Weights of a small image classifier.
Model: activation relu, moe top_k.
Rows from block 3 of a small image classifier, named by matrix and row number. Rows with one number within an expert belong to one neuron, the router's apart. Each number is 500 + 50 x the weight over its row's rms, rounded and kept within 0 to 999. All counts start at 0. Numbers have three digits each. After the name is the row's rms in percent of the matrix's.
After each expert's rows are labels from the 100 images, of 14848, where the router gives the expert most weight on average: "responds to" is what is common among them. Only what is clearly more common there than usual is listed. The data: made-up road signs on poles.
# router: router (model.blocks.3.mlp.router.weight, 16x192, trained with AdamW), inputs 0-38
# up: expert up (model.blocks.3.mlp.up, 16x96x192), inputs 0-38
# down: expert down (model.blocks.3.mlp.down, 16x192x96, transposed), outputs 0-38

# expert 8
router.8 105:467534666467480518516487504511536512571545479525540441504506503521570497475532457457483553446501479462501576484388495
up.0 123:500485467476534501472453491516468541385534495486556505408489546551536573491552494414526563504624483493512500576476516
down.0 125:502447508520496508619507468494468515489500494547463362542498548540503440489398489485497501488477498498498569486558576
up.1 117:521491509449554511504519472465511509576513468487490551506477524463379566596558517617517418524441502561526486553553437
down.1 103:493425523490507488448482543494412565508500496503512472404495489506496510518563514446499460508630497519502433471466581
up.3 046:544453474471505429580484550500527516485576496515563526485430560479444567570486544404520506508437446585485497420569468
down.3 039:497512455504484523364524488511523397493500536451562540375505471436495594531398506465499474500570496524502413448506448
up.4 087:493512463630504446455510436572449538559482521504464462569438451449518414468407494514517400553464463449497478503482501
down.4 082:498411503500501465610527398495421400517501507523408477499504510470485516527498517593497471495545497457501460501533481
up.5 124:536477345506519477543535591502483520619479487445450496455467532524535505499481531547521451508424503619529452467592539
down.5 103:501453525503500525452557487505531417510499490507493552452502536471498500475450525499499521510467505532495523554534493
up.6 083:491485471568580453541465471548461475591487516480454496474458504528471498452507532493499370549507472548492505508589542
down.6 077:501442527482500479467544497511400521504500504447463547490496475474504575525598502545500506534636500458498522492554565
up.7 103:478518441517508507540445515470551626483513484530502504305562505461501549527513456668457550468497453467494520517500465
down.7 102:499448493502499483417513508501547296509500525380432433429502478355509489488513484354502486489431498479505544478480462
up.8 097:470483540512445503377532457527559591489493474516487526689517460428549495506408487541472400502489491502502507448582463
down.8 095:503407492504505566517508416487585673508499496467586579508497538560514413498425457585498490492402504485502566545495616
up.9 079:467494576591620373479501511557501571552528456459489507368583577554527549541492535441456612511628559519491504488510514
down.9 077:503497491547498515553522464501607615525499527550463564534494490561486565484516520549497501506429502456500573467512433
up.10 104:532454506391487488494456522459469583474486491547627507455568517514439492568485484597532532501497515510532510541579502
down.10 116:497586500481504487370506493493591496488497480376490481523497422459491577514444490477498492490530498452502564530517412
up.11 122:507486483617503499460485525517485516458554502475545479457555577502476516545557520565491593511471502353438511492364516
down.11 107:501382502502500497560502499492494584492500494603485447580500486491500539511499465569499486501627504473506533462542522
up.12 069:486525527466567495592471513562447632537467516554464448451572532502527514479543475478477607528541479477481508539642492
down.12 065:496439500513484474425449579487585492523499523510539526490494496421524534488360499564503486472444500496500432487512425
up.13 114:485473515549466428431498521517451667599538492513469523428491486446494487450552490529475478467493476364440534470550468
down.13 114:498470499504496498557501575495484465488502511379605343558505506432513524541466482383498522486565501479495653514522543
up.14 104:505526487548455564520442499505552419549543526523462555408577532455514443534500481449505516519460489497504502566434497
down.14 104:500617478467498504492539489493384485541500516432395480523503489461501523489427527464501491522595500478497523510515622
up.15 091:452529434550486375472474501502507532512443476503556524570418512510525515531491502493478344511591484371480540437508538
down.15 090:501506489520502510605491408489394581507499470519528434468495530453479610540554512495501516488502496489501530490469513
up.16 114:479481513630528427494529479485494509636522507518448507523505534470523524504530512532485397452566515419526495437477503
down.16 123:500635522501505490489493431505414419510499507577486535389504450487467520518352475541500475508469494503501516513482424
up.17 112:467449514606504448487500513469554352567460475513503422450527486404502481515478476549554405454427527474496542485538547
down.17 116:501387499502491524505494470493487544500500522527454569485494516492494564506607517499502500501683504483501638455522356
responds to: hexagon sign; grey face

# expert 7
router.7 074:432506521528553452529552487581502531480476514519576543599521501449547483575482459485469498430523576437535456615578502
up.0 103:506537500535428578534451475477490606363495517544478493590512484520595543523466508587467418473442512446532551428448452
down.0 118:509442492492507517530484426492506511518500483486547470587501500539513465501479543472501503546485502466500470518503573
up.1 091:505508501552566454572533499554544443458521518518457475352451466520375487544507524500578477538461547328502478475514552
down.1 100:498553487504505477635490622504487449518502498422506524439504522443499477494608493495499499495460502487499449507443561
up.2 007:496455528413510436483518472518527417460501502475538550543576527493607525486591508502471539435464545427539495421478539
down.2 006:500477525508489525441509431500464474608490474584570509389452487502497438530593457468493508498524503476498541513579485
up.3 133:540511520456501536520485492577476363579525531535491541445544474527514563528505550524486555513500504542578502503580522
down.3 144:502601520513498498454517539503436583542500492630545429498500490588515542486470508516500491504425500485499459470501500
up.4 127:507505477521475552492561538495524432411482514486478473463551463449421460445494525419515355538470524577539492462529504
down.4 122:496597502500502476560460499492325419505500493549523615506495491439500552531458477625501521477545499509498506535513445
up.5 093:522461489423589545476459500491521504576498515438549437451550466502559506550468479525425488523392495478504540465546539
down.5 116:499620538495506505459505526489634402520499486627515431491503519494503379484625494530498535510627501492500564473492611
up.6 145:510541462557490541511484482434511439479491520454456477474479506451481514486503471444501506477444486416433570486518506
down.6 119:502514523488496472470477475504406515513499514529526511596499461533494553497433519423504506501532500475502427490495560
up.7 130:526454503357511460513535498519531671489466486540500502624489562450487447476484487442515381493585541491505446579505521
down.7 147:501601508497502528571496457507448416501502511386512416534503498559493466481470495510501511503507499500501510495484483
up.8 139:513491427472499451486510516522457546384500442453445440467503524500596503535539527423507607488481508423526483461576491
down.8 128:502586510500497522525469476502483414503500520445546333447500466570499551525635517552499503512507498507501444474495505
up.9 067:449493480555535534555533470494487477409480511493497469558501501478609507530529493480488408516467483458480503442486493
down.9 062:506558506501508477524542397505525450497500498425515458494496520555504459552382535545503493509524499496500516539480519
up.10 172:457552444469484524500519530467529428403451484519360495452473519452505416494502480520466409484505522508488519523529479
down.10 172:499419506502498498551512520509612405495501502419561526518501487524500559520555497536498508509472500495500433519510494
up.11 033:497504494493452468473439465535450604441510527519497552495492492531510519482448527519489510542473503528472484461484442
down.11 029:496567524498507477409484403508462603482501480475534532567494473442496500465359500428497531525421504480496501551417505
up.12 124:507504540400539497505514521578470501416488473438662491446514536549539548575484495476507486566447525557587514550472514
down.12 146:500555508517500508487534439501456553513500483584487467484495468498504398490541514549499487523527502481499666473475572
up.13 018:523503500567599452509499499518556436521515529500566482500618606565578521514526535463504517514513518605513547613457503
down.13 018:506569491497508524554543499512538539515501498564534528601502562534506418491553518614502511551556502485500564479483647
up.14 006:498493600625508474564440492534498494474529528564564509429502501510584583516540527463489422442602498570486514416519527
down.14 005:493355478525505528478496552490497534454491516574461536418512527545492506461457457468501532505495498510503556553500463
up.15 158:483499454478470522501492528544489457492471514639548531528468507473491460396496477552495507538448475530506431527562450
down.15 144:500484492508496515470480558502470523489500518349530594436497495536494455508592512611499492506560499533498457511491534
up.16 026:435582525493495605522516507511531646503485490501458492499483516478519508575498494558443528443472494580505596503446449
down.16 023:504584483470492543623514289500432453497499494600540637515501470363469465546503478601500513501443499504498536468468511
responds to: square sign

# expert 9
router.9 105:537488499505485438441520528540503416373483453472532523494517475534475504551497506495523547481391517539513496484412501
up.0 112:505496531441545479488535512516488486495513537457557559435573488510485496472514491419509549539573481592493477553472521
down.0 124:500434520517505494558499483502497432474499505502470640552501460389508544493487483551498511494470500514498400522501470
up.1 119:488477421574467559484436533470537414500494516547607485428503495525585525406511485526473534492497519427426519597478527
down.1 121:502456469516504494538498605507396443504501499468455475530502489424529523465387524418500474539459499492502421470506559
up.2 157:474498455481519474491537525512461434491488500505486533562523481504511539555514520550509479502573495410498476479563476
down.2 168:501484514506498479411505526500357494489500501596449469474500495515500478517635483510499490488531499521500552493479418
up.3 105:493473528353503467500502439522486564521509478416558503360465504501457550512508494410524465463391514479539527578543562
down.3 104:502625486532503516471500394494433420504501492540463508435506561464516482484536515563502450510629497552498526486490570
up.4 117:474541487390561485552511515456551525482477443481506469369443531484468438441446466579505517566442483580477550471636525
down.4 137:504627488504497512486486462504524546501499517565525670604497525515481541464482488523501467510470498496502530487464478
up.5 150:513496585352453489505474503507495495459503507417425525575484494493463504510538500539504494498508482656522503538595511
down.5 162:498614499507496486408516417500550499486498511498476582395502464471512499514504491597501483483440499497501518514518442
up.6 039:480476436488518519401471501498417548436507558453422463485494527432466552469510514494500461512553494585539477506558479
down.6 042:492475505519506529466466519495523455474502494528450503490490538578457508497622474559502514431450503526497483518498384
up.7 131:491515582303496519539457522470488544514495521481466546417481546501494566512494473557466505471466476506497500530529474
down.7 138:501625502508504498449505545485514467501500495632508627497503506505504535506496490561499493503578501533497533454503539
up.8 048:531466473583439427543522497489446407524523527489417510565586450586575484398461460413512474505413463510443541454479495
down.8 044:505568521528501539438519461497512345503503507529602354446491497464482631555563544489497533514476497486498427470525658
up.9 008:515523517366483510536505441531473535493458530478485508545544465432456543516473468467515477480633486449536499489432461
down.9 006:489385471496489490512498535506531382523511513604499462368474550532511620502549534538503540445405498502504493416518425
up.10 094:538440486447494517501492415487481411531485476559563488419631503530405584468541492643485551516516515568466504584550489
down.10 095:501560481502497464458522528497500630484498489516557715498495498472528511516378504363503489493414499459498539486496514
up.11 049:523504513489507461447468486479478502618530536545531545446453505544544522530546510464510573449480520455479481512575482
down.11 056:501505572477495494581484584501292456460500515494420496454503483398521494498568496501498563455419504445502408468427469
up.12 111:481538454561501472398523495499510439447526461518383578430513520531469460553503521445494480503496478497479485502550472
down.12 101:501460477484490541486508549502561605476498515535467459506492476452480452492466487488500503513642498470503661487492466
up.13 120:512523629485472465560471496489505452604517519536546494417625551494517471530529541434515631514578552528499489527543529
down.13 116:504534542520503471447497584501509395522502508346411495490501483449514550490540507538500532499559496497498517520516438
up.14 110:477477445546524505513501506510478386525496493471447491486624605537415466422472506496530370500563526599508485465551534
down.14 107:495545494519505505497494517504634518505499472357564500469503470505510527491694456507500476459485500471506419511474448
up.15 117:473473470543508324502538501499519421347504452466452544606495530515443508521504486555467423495543502357481481489536520
down.15 125:499502480491498538563513550502504673512500509478506405466502517491496533523517519437503484513521501488500582507547489
up.16 123:520524537477569501389465463461495568618496507445389589543485496473508575594536534491507371512482519556533480527447523
down.16 105:498457473509502487583518493507401518493499499405478500457498509535470416490467508549499488467607498467502341507469533
responds to: square sign; green rim

# expert 15
router.15 120:505472543408527499501580499573545489498485493544480482430518442410454511547492496518524503516463471504502445518537506
up.0 119:511504465599470484520501501475480535616512502516454532381550507470464541493531463457528531472419467452451554468533476
down.0 124:499493523489510496594499463496529451526500503453374446426502553480492499523518486428500528489632500521497544553487547
up.1 131:452538602368467526494488466470512411474472499520494535455427413530461471478431448500478418427683499445520521477492468
down.1 129:503353522498505478535503418510511501516499498578477349527504486486515423507561515316504536500543496536499443499504458
up.2 097:486457452447472477415516482557549546546488511536513510606391515403528614490552502535546479484504510456456454596507480
down.2 107:500611500497500497697451533497398372485501500407578582487503559596500575519555518552500517468496500481500326474510447
up.3 133:522469377434509532509526418541485593448510506484455444359638470517418498503539544533568336466452519555567493437454522
down.3 148:503521485507505484470519528502572513490500482421457510570508506426506455522581505542499480521496497546504523480525541
up.4 118:494508508522495469436499497499507367493459459482628513610482498508499503516471482516521438488459494558500506617505528
down.4 126:499595491478503531591494497503474472504502499496539413418497532549496386524568510466501501511602504480495380554536483
up.5 104:483508492385455434495490438531495570443553517520508490542446469494442481487452513602550610486655483375444513465551484
down.5 081:503405505481495470523521506497478513527500507531530506606502469459470574545457512357503494466414502476501408437485592
up.6 124:527512574436485487453452518471563563512547502465487468517578491451523471582458488602481587489461531392548552487433528
down.6 131:502583511516503504558509489502530481476500484533460460599504493379507476490432483471497517486594499491502354515475448
up.7 042:517479551496518486503508541558448582500478498518472594615470561589493445476559499506517399526468488665456495574469466
down.7 037:494467496477508528446502497513404572501501517463460335463522530434476485496525482495497487530451502542498485512549450
up.8 096:464510487643459489558528521510433521489546518511467443561436552488555523490506531334502412468431489458515469467450489
down.8 104:500534479516499521440495634500355418511500511569514581449499533564515555502650509518498529519435495507498547500528509
up.9 117:488473594387447513502506468494564445585499486540608513547372498526378450469435476460506489480529525365450528509561549
down.9 124:502400503490509485532495556470446477482500474429517511468500472520476516490478464437502472474521499494504542543577496
up.10 088:444541653561579519542489564501547537359514488526520534378500481463478523436401439580517521542620471507505524483505473
down.10 085:503346493531498514407524525498493477546500514563520547542502533440545547497619503392506490523526496554497420492508528
up.11 061:501525543580563424382579524485529565548480445493523482454404546471532508519538516422449638484634508628535485506598516
down.11 065:497396488482501534377470416493483262476499512486421605551510538531465477498523497377508509480430503530502439520454473
up.12 131:452502562521475474494522568511506456512490514501446517517479565521495566480437449533476711456573479416491499497462446
down.12 127:507521487483497465401469464503402389494500519611433613460502544650508561513454504506498480478607500473502329472499397
up.13 046:488493490501399470519522481442524469440514465450538477535485522501494478556468506510516412455552533458588520478466517
down.13 043:502483506508499516464501498501620509473499480496496340469498523583500551512483477494496488480558500525499445480505552
up.14 134:507511617556519574501492499498482585432489504516484587540478558541483575491490475530488591465481549444509492526474506
down.14 144:494382510487498472476505470494551418488501510504479407518500462520500448493524521561498503495521501476499528502472555
up.15 110:511517571481536504557508466564542421538484502507519549363520499448495569511481497507502519465361502440475472491440466
down.15 111:503334487512499480472513503500484441535501492582492460485501572545490461450473506607501521489499497467501487460483457
up.16 125:516495528496519474519505467484499391439517502439495521530456497470521545539549486450468571528490502502527546485534496
down.16 131:504555506499500486628506512500470401512500488567546403556499518407509421521367521577503516517555503475499475457482476
responds to: triangle sign; struck through; red face

# expert 12
router.12 086:507460454537518525603475523461505600486502520498596446535418520502502481502485447442498414536541463461456556500515585
up.0 110:461511592531474476492531565464541402421444480509499523584471548491537526448540501531506505470499530602468475472608484
down.0 123:502431494504501478475477467505442511483501506494434475494497497536477530536321504476501497527554497498501454515505543
up.1 120:557450504377544505466527500536470469572543489492455459460400478469567519503531496434508543576510482489504481533452512
down.1 114:499676529535502516434469541488510414484501507462497598490506521420510477450473490510499510489467497491501455467526496
up.2 092:508515539407488446538555532436631499425480473522432503483435567504475494513537508580506521532597531512467504443602527
down.2 079:501411514522497478605490478495378570511498507595515523456497386484457585499524532538501490515517504454497455481501419
up.3 101:475532501588396528506475531498477574575473512508456501483513559476491445497586495415512474478615500485437539474535499
down.3 082:498483525486501467418509530500403527543500492486467463458504490516503430506483492521503524482458505488494494498492441
up.4 060:481484583527460483399529460545499440636467514517490483529470469484449576468542459606582452508386482587500447579510457
down.4 064:501574509506499493538544625506416633529500518552582420451501508445507451452505487620504520516554500522495333463486445
up.5 060:528518579472460512468509459448617553496566504478562502399468523524543446591463515511492669495555487541497530566449521
down.5 061:496412501509502514628481458495457411493500518498527555363505531579489542513566453509501523484484506483498434536527461
up.6 132:509506602445534496558493444534555513421513484460456494511526472469346464443531524568524547580510498515470497627566526
down.6 143:497473512493499497646525515513420572505499517449444593570499484529486504501643506553499485502534498503499430520450496
up.7 055:526502515576526439565487516470545614495528496464474502478479576465480415470536516409528506558435477481474518453485504
down.7 057:493536552487507498422500523496419521509504508526461502511500451500486509497505475481498530483460496510500469501440422
up.8 116:497497508397459394589515566497531508478545528542552556515497487521533525505527533533490490517553491538520433418452473
down.8 122:503568477493498538654482394497490573495500507418594552566498545529494396466478486464497516509489500495500605467533538
up.9 138:493484477534498497560474486507564431435524527506491483524562487469527557515569510486526291508491517438517490498408511
down.9 133:500577483495493479363455486502525437529499515563374579495496516489521554512524484582499479479456504490500391488532470
up.10 031:456493567568452497520496528472534514467497498493489488344446555498462539539454485428518573527470503513433519443557460
down.10 026:505447474475499502477517500509537536512499509389597423507501494463512594510381487476502491505506502493502456466470483
up.11 102:491462449515533534461514488500573584557420503506514461465407533417420440475514504485552526528510514403477508542564596
down.11 097:503473483521492473500508512507498634502499514661474479606491510519488505475445498597500491528567500486498579488473460
up.12 007:489482453446491563414481547499565299429543521548500541439482562452537582478456504594499545500445519530584502495518469
down.12 007:499480547494519514450481521499447652487511490318514444468504499480502421438506490435495538519341503522498445469543477
up.13 099:477550633471456467596524543471506427411522492490476579574590496483509546543546533556489441380516495477531487472496466
down.13 098:501378486474494478430497485503565430493499510474467407481508516523508561517434469593501501482596496474505422431487512
up.14 051:479497476429445407449511497441561407486456484434548533515529502424452533524447481388475459458536497460511472477480480
down.14 054:498463488526496451539496584497468427513501486463436637449493534480540314462567492547496456479440505505500493497553490
up.15 094:487461407419558588426493513525461397421449492559500507530477536474515434467416452530508534506460515434552479474522489
down.15 101:505402536505500491382512644497555540510500506531537542536491500456495472446601483431504527513453496514501395534510446
up.16 098:444494543357502466617448400458506504564472505519603502491448450386480479535494462453460421449519490496469495569467466
down.16 102:502575487508501474487545502501386606479502482422412510505496494551496509503566545417499485528637499480499492525509554
responds to: triangle sign; teal face

# expert 14
router.14 091:448430563487473573443460390571470495533492534558510433459513550495584560581516528452420517492519493474493509556531522
up.0 104:556440556555519636434446510537521495460498476523556482481421421478569500521488463532492454544511447425498505640429474
down.0 093:504464514498495468493506479494468437496501493457560553582497461619484485509467494441499493481557500504501685500501523
up.1 097:520462547352470451445510464541516453414462518521487514651499456497575486498538503468537487532449503523563436510633509
down.1 089:495559494505506509514476448494511566502500476621441524438500502465506509501601489498500494510595503487499588539469526
up.2 092:519510560516493585501533444496494545657477518507416492514507415517568595566516529502520539554618516401524491571503478
down.2 089:500522498509499473508515465504517401492501490443611517478503544411515560532420505408500545528392502535501481485526485
up.3 112:524542512539515439495484491494518341533542477552437579537491446463550492525578526526454470539513493323502453488520494
down.3 116:498240517496497469403491612495489462494500492357503588437499487529501591496394500606502499492454501530501560471489476
up.4 121:546482454519504533441480444475532553556507534459482495477460499598567598574575545474477390500491537513488524587419568
down.4 117:501491506484503507549498501496372471496499475536472543600500539462497535489400471493497509494441501485500586511494527
up.5 136:461442530531442454534508590516472707612471514476616470441467513483467571480520511486537461530542508474515513449543556
down.5 124:499439501511500486410512558489645639522500484369474558562498517541514423506556514477498538471424501500501634525514537
up.6 154:502502497705480458489503507469474386593532531455468524537500528482492495484484471562475456481519485341504494491451470
down.6 148:502412505508505498494507526509396441500500492426533650449500482556501512485531490613503509512443499500501583492512517
up.7 039:519478446308497399488462502479456400370529484501476473392543567522459416474521547389545561522516476418511501371477535
down.7 043:499604494518500508464533453495519691482500511541554358566503497471507533518597498451502510497533499513500493535498542
up.8 082:505523541590496437516480466601513541520509540488495530571573509516512512512459498554508474581533506375494470447414469
down.8 076:499493501505510484548498571506533461481500498487469426567502525549479494500546492511499481528469503536503633530497578
up.9 101:513475437555451411565599524505544538558525502544507535471508519541555536506552517575511584468654525476550443446514442
down.9 092:497426489511504526450476496501504469502499487457416547443496535586521480476543477483500466459457498480500541487496555
up.10 134:513468549551457533481469530448515382569482528484451453547520524495463517511498532503517560468600542429468483487456533
down.10 124:502506484477497499628514545504406640488500494520454512520496481467478497519501487521500493520510502473501526488498472
up.11 060:454550433611476431488453433462477518474476503540567520487539514435573476464489470447444530476424490566491529563485494
down.11 060:500477490495500463560507635499491520523500502400498491517496516482485407511408482533500511491582502513501408479514487
up.12 117:551438438556453551523526534503486475409534538542540503490490510484514526461518508409522487494464472388450453451538464
down.12 119:497330500497499473425527544510509380494500506481478452449499497469481545486473512603500499519369503492501417482536568
up.13 116:499469511617532449532436395538467573431506498445507465389545504482517588535479472548486486573461482463570510514598504
down.13 134:506554489497505512535516522503574454499500479522442628534494470610507453498494500549501479499521500461498620525532527
up.14 103:551448551515468426515512457539481677386552504535523533536628517430423530476527515546531653487465493586473434463456496
down.14 125:500592500489500494559512509505407491496500487633469544551502551470486474502438515430500507509426500494498528470492550
up.15 105:440471556484504472532457470474521451432438461618400483619531430475512480449483400493510623444432505619569466515503430
down.15 095:499555495489496486535520560501424486521501516509625728490509496431506586518471534577498507529463497551495412499482549
up.16 067:556451443337477450533520504501505436609482499490554488560409472571512487499493508464558531520581476441525503450474515
down.16 070:499435499499505494402495442497576376502501499388527415478504542575495498490430479436498510471521499527501482482520535
responds to: square sign; grey face

# expert 10
router.10 108:506517490609543571557499518457574579606507510508548465458465508430443501518456466616528584522493504488486519449567521
up.0 093:496489593482536509459444497433553484490485511473552490510503435564459457464384478412502426456555474462572516515514522
down.0 087:499460476500504495467536472507362451479501497477350424558500542487526514538508533725502531522509494504503423508550448
up.1 046:575462645583546552473501504520501364502576485504379470495436501465502606506504510524501435534400457430440485481472517
down.1 045:506485530511504508437510463501413625467499496509469445445503530651522461500635477600498522517502499490500475545474415
up.2 104:487484518592507464470509534479520664498487489480517444383495562469461453475463473475494466508442500395478511418489536
down.2 104:494519491467496492384501513511431412516500510578471500569501496489507570496457494407499498510548507506497539506518520
up.3 098:496500479455527416516550439494505415502501501540465592541533508443501469480469536559531436519496504545483468450525513
down.3 087:501461509513501505494493431500317554498497518402417507470504438538481510498404466456502467508515503506500530475517450
up.4 099:490528463671533454495503508452485545552518487500584495444553495496517487484536482393505542498498483450487534487462518
down.4 096:495551507521495499550452545491557402507499501601546446574500541547509636487495509583499525488546502493496461532492491
up.5 123:471545506619537515527524513473503429460489464509445554418488516463475452453479472546500571486485481521504508490544462
down.5 134:503624496506501490500475454487488422498499506611500440530492469478502600547513498404498481490479501506498566508518509
up.6 134:549438482349526500548489529499504497423520509505525455431492515572509442463534545490528480525477492620486489502466554
down.6 144:501686499501498470563516525500408577496499496441525527468500461426491453520462481525502507529594499523497464488502464
up.7 104:502468437438459413449529558459532515447510499506515511508478471476436556483460457385464413480566489447488486611491460
down.7 099:495540498521499466448532492503426658506500508404505648530505471531511458488480468604501513494549497489498446452524330
up.8 110:498528500661514442424497550493542541542462453546428516611518509554484435530474530465469393477494501452551452532436455
down.8 122:505502499522502503660552434502509321475499502496409405518504524534550561514541500440498497526666500484499491503483523
up.9 135:518504533514500502562533443559485606559497525473493557500489463473468541533522516623522392511512484450485459518551476
down.9 106:497494535479500476444538474498583446505498507494433426496497528435450442491504512330504457522628498505504577514506515
up.10 100:514492486521511450625462517507504645511514485468574563524486495496510554463503511719497489512577479607485516478476505
down.10 093:501436502508502511441517537495549519506501515341498400333505518400446547509591523428502542503474504457503423518484480
up.11 072:524460458434510453508500562505470421537496495459457551434396520483654470552511483447464436435476527495578521478525575
down.11 060:497560530484504448382495423501372388516499501513492599533497550497507464573490530517499529492521507515505459437514594
up.12 125:520499448482524473550477495498450444445494521526500536524492486436535463512468515535490486542509538517482478597504527
down.12 132:495681475511496496486476463481514572502501494467535399557500523509509516517502463587502478456504498497498512448440415
up.13 051:476464367442413532495501500479565526515515521553547473489487434487461517514469529510508507423541477523468476522534490
down.13 054:499554521502506525505493480495439449512498493626300534487510558456508656559605489493501548495665502472500534531551471
up.14 116:508545405606535497565485506419494539452498485506506500480452496533523457493477482535463458472645537616534536512430512
down.14 134:505505510500496504489511520507545469502500503545425608590503538399511483516576511505500527510515500503499468510482562
up.15 136:530481454507537480455471463466535478417511495427437516534459485472473588522525492484439537562491447463543589477596524
down.15 138:497669479498505543458497529494574483550500498464554387532495481577465430501596512499497486463489502507501376546501516
up.16 114:514443502597468505568492492518433426548581538473487516442515531486507522497522493515500504532584479574503473479503514
down.16 107:496517519500502519576518452503377559510497484511479656509495446488511495506427513494494498531527502454501390535457502
responds to: struck through

# expert 4
router.4 099:486528469494482494496441477494450506532527477518532540621448528566548570541533539423509470499547479514464482475495492
up.0 116:502504516400468572559458491485482551517496495472505467372530534538508494483486544431515679534497498528512447457534517
down.0 123:494517513502503476584489594496535485502501518484517454464499494523484503476581496399499520497503502507499544481487537
up.2 101:493514524483471476530499515486468622517478489496458531545435480426520516472473497629500508454571527570504483456498478
down.2 106:502563498509499499458544465505565444500500476634445615440497520573484412481381524573500504536612500495498520521506517
up.3 091:482589471561540471496535482452541462532477489504468616574499527510544638524512464569476570459470488521504537454516453
down.3 093:499410529521492491509527502505518612501500513506418492603499497484481424476506466544501515478437507543500541429520529
up.4 024:472461414511550558435472501445435549451495524561486532559536512458508521498457482614518625527568460559496406553492393
down.4 023:501442400518495424606483597500410582477498499474595504436490524570498350548540541507501434484416503563512531486493606
up.5 048:461514510589480498577484472515504491536508506483565465406556590386565509501473500436507478443452503523500484411534522
down.5 046:494382503489506433509522657496583460479500516525398445529496529483460560481438489426497500503535498485502542574475434
up.6 101:469468427488446433553533497463528536505464467471567471545459484540530587509523485452512413492545512519479498530548536
down.6 087:504691501518500452578437579497632629488500495595465394399501491536463588527556502418499482517426500493501443468513437
up.7 118:520444414501479511454521496472490446460489508505484455494523498586473454515504535503513307500369488553510458425507506
down.7 115:504624502480499560491526335500504397489499501509478489471499541438534527464431486279499512486495497524500514492465445
up.8 125:522472576331461515481496458515516695563524489492477417486525444494450452459492537483584594531508519494550461486496524
down.8 121:495460500510502485617468603488442560502499492492594541491497545474496448505517501352501499496465499558496492516516490
up.9 065:448516436444441545520511515520521553451484513525437502449419564475548441461382501568543580507403497586495446403484409
down.9 050:500420521486500477401495499496405472499500481526505541530499476415508532553540495511498528504436499474501478493503497
up.10 123:447543604457481556551493509515505552522484505518493564532489525509573514483463455383476534482512509544495523589459436
down.10 102:498364475508504487506475453499568307500502507545598486524499546538485511492542492321500508471576501534495427489480577
up.11 027:537484543600447515496525520459480380547480513509417517472481497513433504456367521615428480508575532486494493367515504
down.11 028:514504521504496497446499640504504584539501533522473442544507529401489493414579532464499504540549497517504509470503495
up.12 115:483477500552573504536476480522481500650568533529463446433496483479501460510485522513509505546659501359475462509468509
down.12 111:500603503492500469464523582511432533508501502400545559522503491465506448459453471588499523532354495560500602516518433
up.13 122:488509625547494490498489491502523526619544517465519502401473523501556497532585517423506646500418524449524522457436512
down.13 118:497501472508495489645533457501689602462501497427547490466507490556510417518471496630501486507433500500498500479497531
up.14 097:517497615466482488532470506551470529452513538553574573514514474512478507494555524484515493466544524567507444530419478
down.14 090:497490515512493474531488370497493435476498504458553440606501472368490476469456470520505512499666499470500439460486563
up.15 121:497490491534521561432499551495500589632467516434571542549478525528542514481525520564495460482630483434481508503468523
down.15 114:504325517501503486506476544485496485526501500388540582527503530518500466515464489417501525475551500516498497498500441
up.16 097:487559525498495504497530483526514374506454454517521484610465538507512403508495488436508480499439519591503524428535506
down.16 102:509516486503504530550452533499473482507500500454527435498493550535496539535475521646500504502539501515502411551475579
up.17 101:482488541509535427554521474478541467612482521498503525690504475446498558535459472493478615485551475500576464556397490
down.17 097:499510511507502490604476366490623435478500509326539538558498477567501442507450496678500516473496502528504578500477557
responds to: square sign